From a checkpoint of a small contrastive audio-text model: text encoder width 128, muon at rate 0.005.
Rows from block 4 of the audio encoder of a small contrastive audio-text model, named by matrix and row number. Rows with one number belong to one neuron. Each number is 500 + 40 x the weight over its row's rms, rounded and kept within 0 to 999. All counts start at 0. Numbers have three digits each.
After each neuron's rows are labels from the 100 clips, of 14848, where the neuron reaches its largest size: "loudest band" is the band of the loudest frequency at the time of the peak; "lies over" is the class under the peak. Only what is clearly more common there than usual is listed. The data: babble in 24 made-up languages, each with its own sounds, syllables and stress or tones, from a formant synthesiser. In brackets: how many of the 100.
# gate: MLP gate (encoder.blocks.4.mlp.gate.weight, 672x256), inputs 0-51
# fc1: MLP up (encoder.blocks.4.mlp.fc1.weight, 672x256), inputs 0-51
# fc2: MLP down (encoder.blocks.4.mlp.fc2.weight, 256x672, transposed), outputs 0-51

gate.390:526600512488488428496558467533429515430452525497405500502546509516477485529518515503498517462503512577465497483505455564482504507540472538435504516503538543
fc1.390:483518486510470616481562549514444526505502458445592496536537499481435468555419510421446438600557510505500460476486512469485468497495576437628464534528492508
fc2.390:474481481481507461503397442478452452421464496546460488540506483494549617528515531514513528466508554615450590418522504491501521498496529539500592521410516559
loudest band: 500 to 1000 Hz (74)
lies over: /ə/ (26)

gate.55:514439541461448530553614499476446502499544519539587462505473531448488466464520504439546463519513423482460512518460516468526480483514508521465528519457490472
fc1.55:514495437513493549490549554500501532483527483452491487558502469512476514512431528576446531576495573492497559441429577507490554492503487556495512567533493479
fc2.55:546560513514476394490519528527482452513529524502482544451478472515553548500586554567469472470514473527447517421543483443474484513493599484479474549469470426
loudest band: 250 to 500 Hz (68)
lies over: /e/ (83)

gate.485:490408558520376518511504534535464553447499509475510497481535533569538549511478516519568501513463491490403538556537485549519483526576505554514525539478521473
fc1.485:527552497556501479534515525422436522496554512521550470447434489483518503485520505428436475454558492497518489478465532506437543526475463464430472493528486460
fc2.485:509492486569515491477454468544546506482448504467515540458461483528519437560433473504471464468506472457501436576514521489457510491465528485585510509441529544
loudest band: 250 to 500 Hz (47)
lies over: /u/ (49); /ɹ/ (31)

gate.17:544492499457515457522458487433420481555519547496456485455539585466528505494486461568508457449472488540469457514467541444506477528547512538484493465527450465
fc1.17:505593513504502492478530422470508477504476563489436562567486503498440411475475549514434514478497441438432493547564490434488518487511464540577431549504482489
fc2.17:498448495516500483511527624476376535527553454525526481438505524543514476494539469449516528438484476525520578481546496543475559556502462503491399507451409535
loudest band: 2000 to 4000 Hz (55)
lies over: /ç/ (78)

gate.466:552548569575440562498523542503480479516527594479456569483471482525530496544511515540570492530573499514473539489497509485500533563467479526512552441479507588
fc1.466:521510442537391469516525531548521516543480520463566464489452537555547475512478418450480534506496503400467604458568534511469508542499577507588556482500511482
fc2.466:516457502446552504493492512463493471475495537437442541397485483568531488493492535551527553509466509549431445458509515554521558487569494512435551554549472488
loudest band: 2000 to 4000 Hz (99)
lies over: /tʃ/ (68); /ʃ/ (31)

gate.492:487440527541500548518465491495486520499525499467484478438479496506477452488587418428520456468452559530493533498499509458474523457484490520497533497497551486
fc1.492:496536460536450485492544431481515437541495532471520510526440475622473552466571447429489512544500545575504530489462594474483460534537453452500505457529486521
fc2.492:511484483528516532478473601472451497429510402547533513453465511477452549514552539482517506504440546450458424480578561555510542499501503456525532463490499464
loudest band: 4000 to 8000 Hz (87)
lies over: /ts/ (58); /θ/ (28)

gate.34:515496533536444513520531520515545496429516499425500538550560471527480546449563510510457488498492581524497551449549456491523497534449480514552503473487552562
fc1.34:493495456443538498507433493450497534582518503528496445479486524484548484588449510528560500477461473484509413521467588524528539524504539539487476525547504398
fc2.34:415505514556479496443473471518548508439541438452557478500451508467534493518466470511467516466499444516497509572492500531476475509435484453487487488479472486
loudest band: 1000 to 2000 Hz (76)
lies over: /q/ (61)

gate.246:517492541521501439560606548510548464439580417563507539465497512571521534495492523557510462484525508466476455479519404483513544459484492521536526481534519580
fc1.246:401463578520477457525567473484461522534574432501485506521478557472516418512525513458498454487512513511471501544493490480550559476456422514536545528528466551
fc2.246:455510455526470516582498480521464507513524434516588437544451514442447514496427508566498595498543505521518534552432529504554455573559477498529527453462502527
loudest band: 1000 to 2000 Hz (74)
lies over: /ɑ/ (79)

gate.363:540422412551440466447483508443484402501505507465507506442529485444486499498452470546423526525516582527517500497500510490459549465427516492519515472470543512
fc1.363:451478413520529495544474474492544480504580488529555521483510463446565513482494476517493548504508509434449491513507601534522499466504550534475523536492547451
fc2.363:537470551476500514431579470543581560451421501503533517473519433507518514496550456503496483497497561476579474489529481506475448462445449504508455438438506575
loudest band: 250 to 500 Hz (45)
lies over: /ɔ̃/ (31)

gate.635:482440530511491532535490470459506491532536492527516534544507483536557489536499603523597492434410456504485544503470504560484536472529513509456540509476542451
fc1.635:451478534503476497511440466552430493497517475471525568509556513543519461527529529571529478461410464471487489522505478545535593496465500492467565517488525495
fc2.635:471458560484538491523535477468531477521489510483447503512478479566555572438531446546463600533461470555506490489495487489511397444488462517513490567590477518
loudest band: 250 to 500 Hz (56)
lies over: /u/ (28)

gate.436:526449491464509433430515502563517470505504522482553522521468466472504491519494496484503468506466553515471493506516481455500505521547488488488506481574435523
fc1.436:518442484466497484480476526422508443534446473490466572495511469475523486494449519506484477545458489497503494523565528450470487501511460485481483494544429526
fc2.436:453528489488485497459467526463493465477548524606567498503446507557569471535469470506467514547457493524582491486464464514518444539527484539479496456444549487
loudest band: 2000 to 4000 Hz (49); 1000 to 2000 Hz (28)
lies over: /p/ (44)

gate.487:453579464503460506506582454454445523449395511467525499539557623513590511507465531524528496469560526449470460499437505403547492482477538486485479453521540570
fc1.487:505518450531439523502532529464484531424522484441504489552510496482501511494519541509441483488525499507452458450498522548457498530530527487473484488481529492
fc2.487:590508460516517485527527460569599466536445512517482516494463523474540522480434479567478457519453579477425441567512461489538506431569494475512514511500588463
loudest band: 4000 to 8000 Hz (58)
lies over: /z/ (58)

gate.150:496452528536524508462489501441504464530521465464481478516437443488499463481594516492546476556488568532498455535423487509496456470554491468528479528508521438
fc1.150:578476524442517573436567424472489470543457513574481542492452516502520576514487570499498484520530454533527473497569499529535459504446459480548518464546477570
fc2.150:456480491483497443526543546415551491502485472539532494488480500426459515514535465524520522473478488527541522535482517547508428539544449533448596468456514451
loudest band: 1000 to 2000 Hz (100)
lies over: /ǃ/ (99)

gate.37:472463476480456470472490502442538537551460424557495543510435500442534494497509466476462453515505503470456430456550461440559507539498460487523545476577451463
fc1.37:466502482567518492508485513456492430539514526478544563544468496501544407452561458452484573562481561554537511476522498499441536498516514463493540551462392510
fc2.37:509537509551565540484508518548427482435397559501488470413414483504469513469519479549521521472476593488439471404502525499479459506459493470571520486526594544
loudest band: 4000 to 8000 Hz (74)
lies over: /f/ (66)

gate.620:553396534524511460453494395502525440533521516529506463530470542536516540431443540439485527456438519484528440416579480496411592485524549424509521480461518469
fc1.620:536399559517506457508543434541460514521535455504514531556514559469519462431552483470454520448446546494492494454477514526480477557484503418490449480475455445
fc2.620:487461422482538458582433514467508521550501420550432516529492580571487565463535521557550549541530554523496579476545476535444523524525483526473490506531466433
loudest band: 4000 to 8000 Hz (87)
lies over: /f/ (100)

gate.99:446515506574477564477470469433633490464549504489540529508433486408564504451527498522489486554534505455532569419470479503556493552478484500499523467490557540
fc1.99:503490518484582535514492466577487537490434504504494473546468564607535525541465451471549493432488495478467432509471466533418498518529479474506476483435491500
fc2.99:451526484521456489477520532512517537473524484463472545532499556451499465531518513405454497501504453431472470550508436466501575462530463590363526493474522514
loudest band: 1000 to 2000 Hz (30)
lies over: /ɝ/ (52)

gate.107:471500485505462497470525513506564484465496485543433496443437535554538547494446467550507515548470489511480520487569470462561456510503555431525481501499471417
fc1.107:529476516536472491510483398547487500527524451425534460559496446481486487544510504497528539506475563536510577536464490499497609430469519584469505509485421521
fc2.107:459489470506469490538464486485548551465536543491478510558422463434520496471504475574508571495532494534559539485489472397504456542514502503554491596489440511
loudest band: 1000 to 2000 Hz (73)
lies over: /p/ (50); /q/ (28)

gate.178:435505482466486495515493462552489525514471501480524422506499491502511507533521459439477494495518541406483527519474519524507455462467466494505453490544464452
fc1.178:481491503458490510522525496490542511507504460541500408571435483540436498488492462463465475503498499439492495479489526566548502491465554549516449485581412523
fc2.178:538491561485550482536477484512488508423522475475490468501517494584484537522502504510517494471573469602447516526412492555461449534517496520516517507558521401
loudest band: 4000 to 8000 Hz (91)
lies over: /ç/ (90)

gate.565:523477522456494458506479517523491505538470503491496503490522496492449521473502416498467487496551482451507522545498492496484498489520469538525533493483459491
fc1.565:450494518527389539480533456458482463433474522477604556462516492447517460507542536452542496429526478490560529555513533474518562425537509516521457579497448525
fc2.565:447489463475516486567447530475527425504497516563469467558452521449521545504461442509466458460515509452499517478500523460487510536562524521564538437556462479
loudest band: 500 to 1000 Hz (70)
lies over: /æ/ (67)

gate.226:473469474496528554508513513544475511477514527488565505540461484481515512423588522510523470517463420474575530489499454562449520550624506541462469501482406453
fc1.226:497462438556480498381514552494446501541507526439528500497433510472475541405533519521464488497542468529621560475517523531468493553561497508462492469491499436
fc2.226:491604545541452514498494473491517498507506492502534557486512469427442430575553509489454431478497444402476419440468536499547600456561517506518543496486541493
loudest band: 4000 to 8000 Hz (36)
lies over: /t/ (49)

gate.536:462497497475485522553500460488504484474497457510492506433525529555463516473503436507516478531441506496425469509512556490489563450463547448581542475523611483
fc1.536:507522490494487523541479507522446502432539404446484574420503472539458496500509402503496476452428527527439453480498533456463571434485461449506547487503615537
fc2.536:461579518454470501565506461541475486493498513514478532492514483555466560565543510492492481498512527490487471436515550464537487451512435470569451496512520476
loudest band: 4000 to 8000 Hz (97)
lies over: /ts/ (52); /t/ (26)

gate.6:484520465529477458450507507452544475511476470544494440469466503518470412519499451466501440504475515481410535495465437522454464574491518488499573486480484519
fc1.6:513476447478555480522488434547429529506470539444459550561426430524528509429444460487524501490497447508463521540554502549535541491514452429478516503458489465
fc2.6:508461461488513515498465527547545500468445489484514453529535501487476528501550526556441479480482536474522439478508451461553413524527501523485449538502454517
loudest band: 1000 to 2000 Hz (87)
lies over: /q/ (86)

gate.343:522487557495528400474516502531528577514506536496521558512497563515438562495524432533511501441525506494542454496522500522508503530468452462499462460482457428
fc1.343:428477586491484461504463492511514488477560476469487508523500505541490515502484534475506445454488455509490514446514437467484552488544557392441537536487470459
fc2.343:545527441499485537490526400512516586477490522497506517505530533534432417521416538508551502460469511486504543500477541507500452461462543477491552524513505528
loudest band: 250 to 500 Hz (74)
lies over: /ɔɪ/ (43)

gate.329:581493539465432534462468460467501506527576520510517570509533573573524467501539539537507478520491487479467477524532521519541539489609478513580453490519570499
fc1.329:530466488487515469481494482422526402544454505521463496507504540423525533553562531543563596422524548504459444482489476457495487526499474472483536393523446493
fc2.329:502510472512476493515537544497516538450551516557430503554474525546502469580599458501483391602468465476453589527488532567467453453498558517433558567569478483
loudest band: 1000 to 2000 Hz (71)
lies over: /q/ (37); /p˭/ (31)

gate.345:493488541514544507499441467570530468478452507545485473498475558535511471487462534526478553549459540512509547512463488517509543453461501474581487478565441538
fc1.345:528465508468549514484452498530492474499563556561521469533444594509513525557546537488486540500558557479445506506512457484482497447407527523501510487590483439
fc2.345:482563460447488494427481494547513530509512398434528500467468482570447553433522512401472488455476529492490505495483523535475439473451459562491476570494496513
loudest band: 1000 to 2000 Hz (49); 500 to 1000 Hz (49)
lies over: /ɑ/ (46)

gate.474:493556449472531510454504432451520420460522523517514460464484475567462449557510545530572551493479451533572478511548505596537510552595558471512431490543551477
fc1.474:555489498516429513504494471522462537509578540467431481505580500445487566464490544539460539477484485510495509477486474447496450498510468517486481509415510521
fc2.474:488456436452537497539489576493505527459472496525485493524493487485542459517546516529450429487496485455486531513556501460489534478413487487479485455522471436
loudest band: 1000 to 2000 Hz (97)
lies over: /ǃ/ (93)

gate.81:542533548536462477519480496547462527502465555503424438487416464445472558519555563555545506431473474538500532520480476471541519518486552530510465503495455486
fc1.81:479462423518553552509497522491495534477528545609467472541493518513544530500485440484459502519504509559572521504493520527506463450464360480553522575487467563
fc2.81:571495541489438487434494514613464473497508480480517501417482447490504507427477471543502567476534530475520495462482508514513550503553422465513568422465493480
loudest band: 500 to 1000 Hz (43)
lies over: /æ/ (38)

gate.440:542578527466465594427538503514502462428454515493491473469548471498568528492481504484535552457487490508476480500464546435456510567505498476454507474548561518
fc1.440:492564576408479472438479503494563463546490513480533447541507510455567542474436475521530495487459446514494535524562456544520456539498530496465452518527440563
fc2.440:519422477551501605571522481490430609480464538467481511471515489493422466539533496542428436488517517513477499540465473490490533523484489449538493513523457537
loudest band: 4000 to 8000 Hz (50)
lies over: /ts/ (61); /s/ (37)

gate.334:515429527524490514576571503519488499492493512507576533440442512463463518550468511485531506499525486548524537460529479574488563516521463495514535409468524566
fc1.334:533472510493434531407500471495556463472501547461483497493555533477467467506565520493491523472463571531491503444525514416514573549471494476461440506528491529
fc2.334:554531496501473471505522566466494551558537461450423429482465578458433497465522511546512423501446496448486522508510493507517456453538494545479503448536476523
loudest band: 1000 to 2000 Hz (76)
lies over: /q/ (63)

gate.267:522488496557555525554513530478449473403449447485441473517507524508485511517411435486451526473449525513427554551487546468487532484503542485495533459454489543
fc1.267:444457478494522476509518478508536462533472539493552523490444466462469538495517482496500458502503519477563487539482517574495459501467490570545487505449497464
fc2.267:484481486513499522463502481520538492491505390517419501501549515505535450519520554574469504543477443515538509491481485507571428527565560501461529467451484548
loudest band: 4000 to 8000 Hz (71)
lies over: /ts/ (65)

gate.5:469595533507512489479510539469484456521453570442552399468473478516511483473467487583446444471449504427526450524507480486451463546475502496489486502416507454
fc1.5:499444487502473436556514522520474600503518570528430496530509518480520564477447499476487500628552461529430529444512535549501495435507498532567547502562494520
fc2.5:532511533503503488454524491522462492476496528491499414441490539502424474486469501455487481525525477532507521562530513491414474565495539496474533486527428528
loudest band: 250 to 500 Hz (81)
lies over: /aʊ/ (73)

gate.346:556459513488500512541576450534542552488494549435463491484524517561525575486534476508459502495497503592446533498386532541465551500535511510509486546546567567
fc1.346:509444473503470511500564486529469543473512456463566512512498466513499528430506494521458530533427455546446477445470533472441562438542532512457458504523512529
fc2.346:523509525527470480492489458501519475546462557533470487495497602513510485535470592541584521523484493443420430618556457451500480489522400472517517480518578507
loudest band: 4000 to 8000 Hz (84)
lies over: /s/ (52); /ts/ (28)

gate.240:498503582479527563575578507522410517545529492483560580517492504501569482504486441488532457449497481548536510541543535527423589489469494533510461531493512561
fc1.240:567458526553491499559447493589476472552537503534499537526523515454443513582440539503473556453587466415532510461474542534463542458499416509528503457435490522
fc2.240:489516495412509482517493567445591476468489502434505509532465512532515475478542526538521482463578545443461524492457485536465465560433576492499432541424483480
loudest band: 2000 to 4000 Hz (44)
lies over: /k/ (41)

gate.644:551543534442460502546499483450497422511478555456527470501465552472529472486500552545460506502476430489518522546456529497491508439442527469441506502440489477
fc1.644:518481532475443502600471501457506459509450498468527494519510553477473552501465575564458550492467405486509481524488479484556513519459468410501484504390441444
fc2.644:518528437530450516520504522543487508498525461472481554526483462429485519472498468505516519467429625549492480451499468437400437476446498504510532537563518526
loudest band: 250 to 500 Hz (69)
lies over: /e/ (74)

gate.518:495477539586508500481500540427467507436505530516496505476489472477528531558500440432429483494492536469505492479475461439571532449477474482535445464480525536
fc1.518:444568397470542523579467481571543506413485566484553464499575531411487502519485465484535468547486504430478499541496481469529498414521571521516504505528562531
fc2.518:483514455507485458518513539571490491490575486450502544495494417508502413516486408531450447513451494537567481447518475520483563461531489518490531565512566512
loudest band: 4000 to 8000 Hz (93)
lies over: /t˭/ (82)

gate.100:483537516485513500560534558520518515554478464553532382415538532465573524462482498468483451497485523475547464607448536469476507527497445510453450532471462511
fc1.100:516490551541570434500445514476462466525460565573527519527507519520457501507433494489538488517515546416537467563547497475510554456486481453493560478502469522
fc2.100:524459522511526568534501475478489411486466513503546471520436537515405477483563438511474446571457458536452461559575487617477511497473608514523496527499511513
loudest band: 1000 to 2000 Hz (58)
lies over: /ǃ/ (55)

gate.154:554481458579448510428550452557476527504433400484470459485548516506500520473552497501494509538504466507519453454417512484465486559480484546406469478543474540
fc1.154:496445456498433515513513507512544525526440468493532535412516461534468483512502504511474502562425483512522427496470527500444501533543526529437413479535473459
fc2.154:552501474563469486529507482495497520503453501507524487546577536546528556562510467453547544497565459534486447492542477459528482469569443482536506472506543537
loudest band: 4000 to 8000 Hz (79)
lies over: /s/ (39); /ts/ (37)

gate.570:434463481454500500537541483518539554593457493493510445486436534451511521517509522486471478523466520497518497472525523512496451473462501462500521449450526472
fc1.570:556558551543470495465479507437561444516519501410533520486464473531460531509501377518478482557445471422528529464441543486505513443558496494501549540492508529
fc2.570:529531428488520495533538536499488520481454487534541535497493557551505476563525512468515441490511515502437505556537505500558522548483583576524509471531568473
loudest band: 2000 to 4000 Hz (75)
lies over: /k/ (51); /k˭/ (38)

gate.502:423525544395443455500576446452547497499604525520548483508505540510516529452534540507506477502467521488452469446512513515451551525518539575556566477493388453
fc1.502:502514446482376475539519481506506499540483460455555437470576458471507478509532550508442400444544534463451553370508517435518516544542465503515499515587529505
fc2.502:473546530523499553485463460407435556484423477486452525472529559515491446538459457521509539475502499478481374521525473503438515576508551521458516472491497522
loudest band: 2000 to 4000 Hz (27)
lies over: /k/ (26)

gate.287:455451528457468467502464507512497516517494491521459445501545558457554476580453550545517527422419468459536461514501489535529442512491564479551510504576480449
fc1.287:445427517502449478475472524583445453467535500515440494507505537489499495511472519490493472480479399370507561460431540452492468539459476568498518509534494530
fc2.287:535425500535542435511535499565412488559473577522467463467479467503441509533582555524410514515490527528503471472577503461501570475497498475546477518494519500
loudest band: 250 to 500 Hz (45)
lies over: /ɔ̃/ (68)

gate.563:488477478491545447493479477538533466458442469493495439516552484512457543465477534441553505424505508491449531468486486516494528551511470537403555529539457564
fc1.563:550556587565453478543526436553508434513491477563495455456467516440478500526439589493503576482481512554461521484524539522556563412500466515493491553543526459
fc2.563:454510492454465472458452491485473620540585435507506546528497506495505503451530515582484494510559456530555517532494432492462440444517482506527463458490477529
loudest band: 4000 to 8000 Hz (47)
lies over: silence (85)

gate.495:532463497601486477530512459406496550416460477455509512492469510488517466497452531505473513499575459548519537489502483512479548471517492499479443499490488508
fc1.495:471437463544455437504492565513534474487444526439478535523461452543422535495543482524456489514438445520503532522496470523489434504555548524445518462396477520
fc2.495:462502499542526509465471449569470486519482459485544490453564519557489455506441558516535546532427624527511489465497454521572467479465479473520510574492503445
loudest band: 4000 to 8000 Hz (74)
lies over: silence (99)

gate.500:508498490517507504538470457493441500585494505552572499431514508467495459530497458454521464531456533598529486550521517537503468490446506450465479477536520453
fc1.500:416555522551428529554520521493494497482524545497476490503491459513522543524521502536414482458438483467467463462477575487495546492594491489494473544480488507
fc2.500:517577461552548455488471502531499517493497491414491527445482451516463527608534517488433502533450542553469470534511487548528540478496510470513501498534509540
loudest band: 1000 to 2000 Hz (94)
lies over: /ǃ/ (78)

gate.176:435519489429504505511542413401518502429482497521488479545424475565494512495520461450513486514520507591481573510437540571524475467517475500435562477509490513
fc1.176:484534515530544438502462479519479531491458558531514469499553504450496514510533511510525540421560499544552524425421504474515551522431474441408491464498534498
fc2.176:510457472568562540481552499474510510439525472489475508497451589448466551451538534505425481546569454468521511500479488547529511424536481489468500513446516530
loudest band: 2000 to 4000 Hz (89)
lies over: /k/ (61)

gate.354:444549547578570471457491430531493458474567486514540413559475453576503511500446582527488513518524514512498571549453500483557477469459490520514439559502455595
fc1.354:481513541484507512508463477474520483547473491437512496509525480496508515485533533466560534568491511487456521494448528480524465523427537440437488452507497491
fc2.354:485455489535534477467539456476499436523428483457541474454539540499502505542452470494507496484480523543507549441562525450472497614531511485503505473499522454
loudest band: 2000 to 4000 Hz (92)
lies over: /tʃ/ (47); /ʃ/ (41)

gate.425:423473468437550515524520461577499464496445673544536531466515551530512525513407533430510521511481518493569510600482505527453486515460489518450515498512450489
fc1.425:440528510529521488452491481520508558502486560602597495442519590472444502500463490457534529433451473526503473521502497546506480492463503521486527540551535462
fc2.425:523463537505465493457517483460499447482535513565465472494493497449509434444466462473502427549505496553449497482532503508496431492484486462483569508476591509
loudest band: 1000 to 2000 Hz (90)
lies over: /ǃ/ (92)

gate.455:500549520435452567476510526563493472503483495494529516505447527493487493472519488461437527479471423584430463504495513491565555470544522523501477520507473506
fc1.455:471556457544480515456457447555491519559556492532476532554510470466467414571540553538487542538451503468491573392551478512482577538593534449468492475509430406
fc2.455:574524582467458504503434502477521545454562581513483519424478496547480520451512515495472476483430513463541510454493584477490506459478476483497514454489469511
loudest band: 500 to 1000 Hz (51)
lies over: /eɪ/ (29)

gate.429:481492502541451540473410478447418528522454532532531454491469517505474499437466533548548535430519509485446494482480494444506417550524444489529507490508539549
fc1.429:520517512390503530529525514430489434466505430551482511497513517496550450602516536437489526542492476530465543516486475518475538418445479507507489503572523440
fc2.429:509492516459532468477472505512487511590467509457390440511511514556516487466502513551517535449516504549478495493425526542489471540510522537503470537496524577
loudest band: 1000 to 2000 Hz (57)
lies over: /p/ (40)

gate.68:494473505491499504430491453477483559430554552520507438529489502489493569533547486530520500601505530535494548483527452493448442538460533507476481497480525513
fc1.68:479413454450470512510464481419450435446524569489487487513480577504487503515540467550463506492486528513458530557498431523457481511527496503492554542485564443
fc2.68:573528472467505576482472533501525628514490445468491480490457520522544545471571498488519482521492477527528560588500491532547465464548526582501475481533492512
loudest band: 2000 to 4000 Hz (100)
lies over: /tʃ/ (72); /ʃ/ (27)

gate.566:487529515464445496499464481557505486401558469571543505416458493447464490500441509578510493549446502565450553550500506484479505515506520490489442472428496486
fc1.566:498534479527519480516485504503514523548454508481482489500541462518514460458547478503539524443444464413485449447499528505400434538516503503424516489525553476
fc2.566:525524531526539495425499511514532476547479530518565549513530532536491517504497563549527548513476507457542476529502521501507567513549451502530471454510516473
loudest band: 2000 to 4000 Hz (31)
lies over: /k/ (38)

gate.545:546516484488485531510461548533483505458483491504487554534519440503433533535432519479451477480462498537540454545500535554557508517531556524515508490530441567
fc1.545:516465553526432518524498465533551510483528430418513514458488585577469538517493493509560454476496475548552536516455476446450512454483522502434486504499438509
fc2.545:498455542486518494462426508510521493474520586530538519580473497513471522564432460458468465538514454476516471496514545474523553534485546527517539510476517476
loudest band: 2000 to 4000 Hz (99)
lies over: /tʃ/ (72); /ʃ/ (26)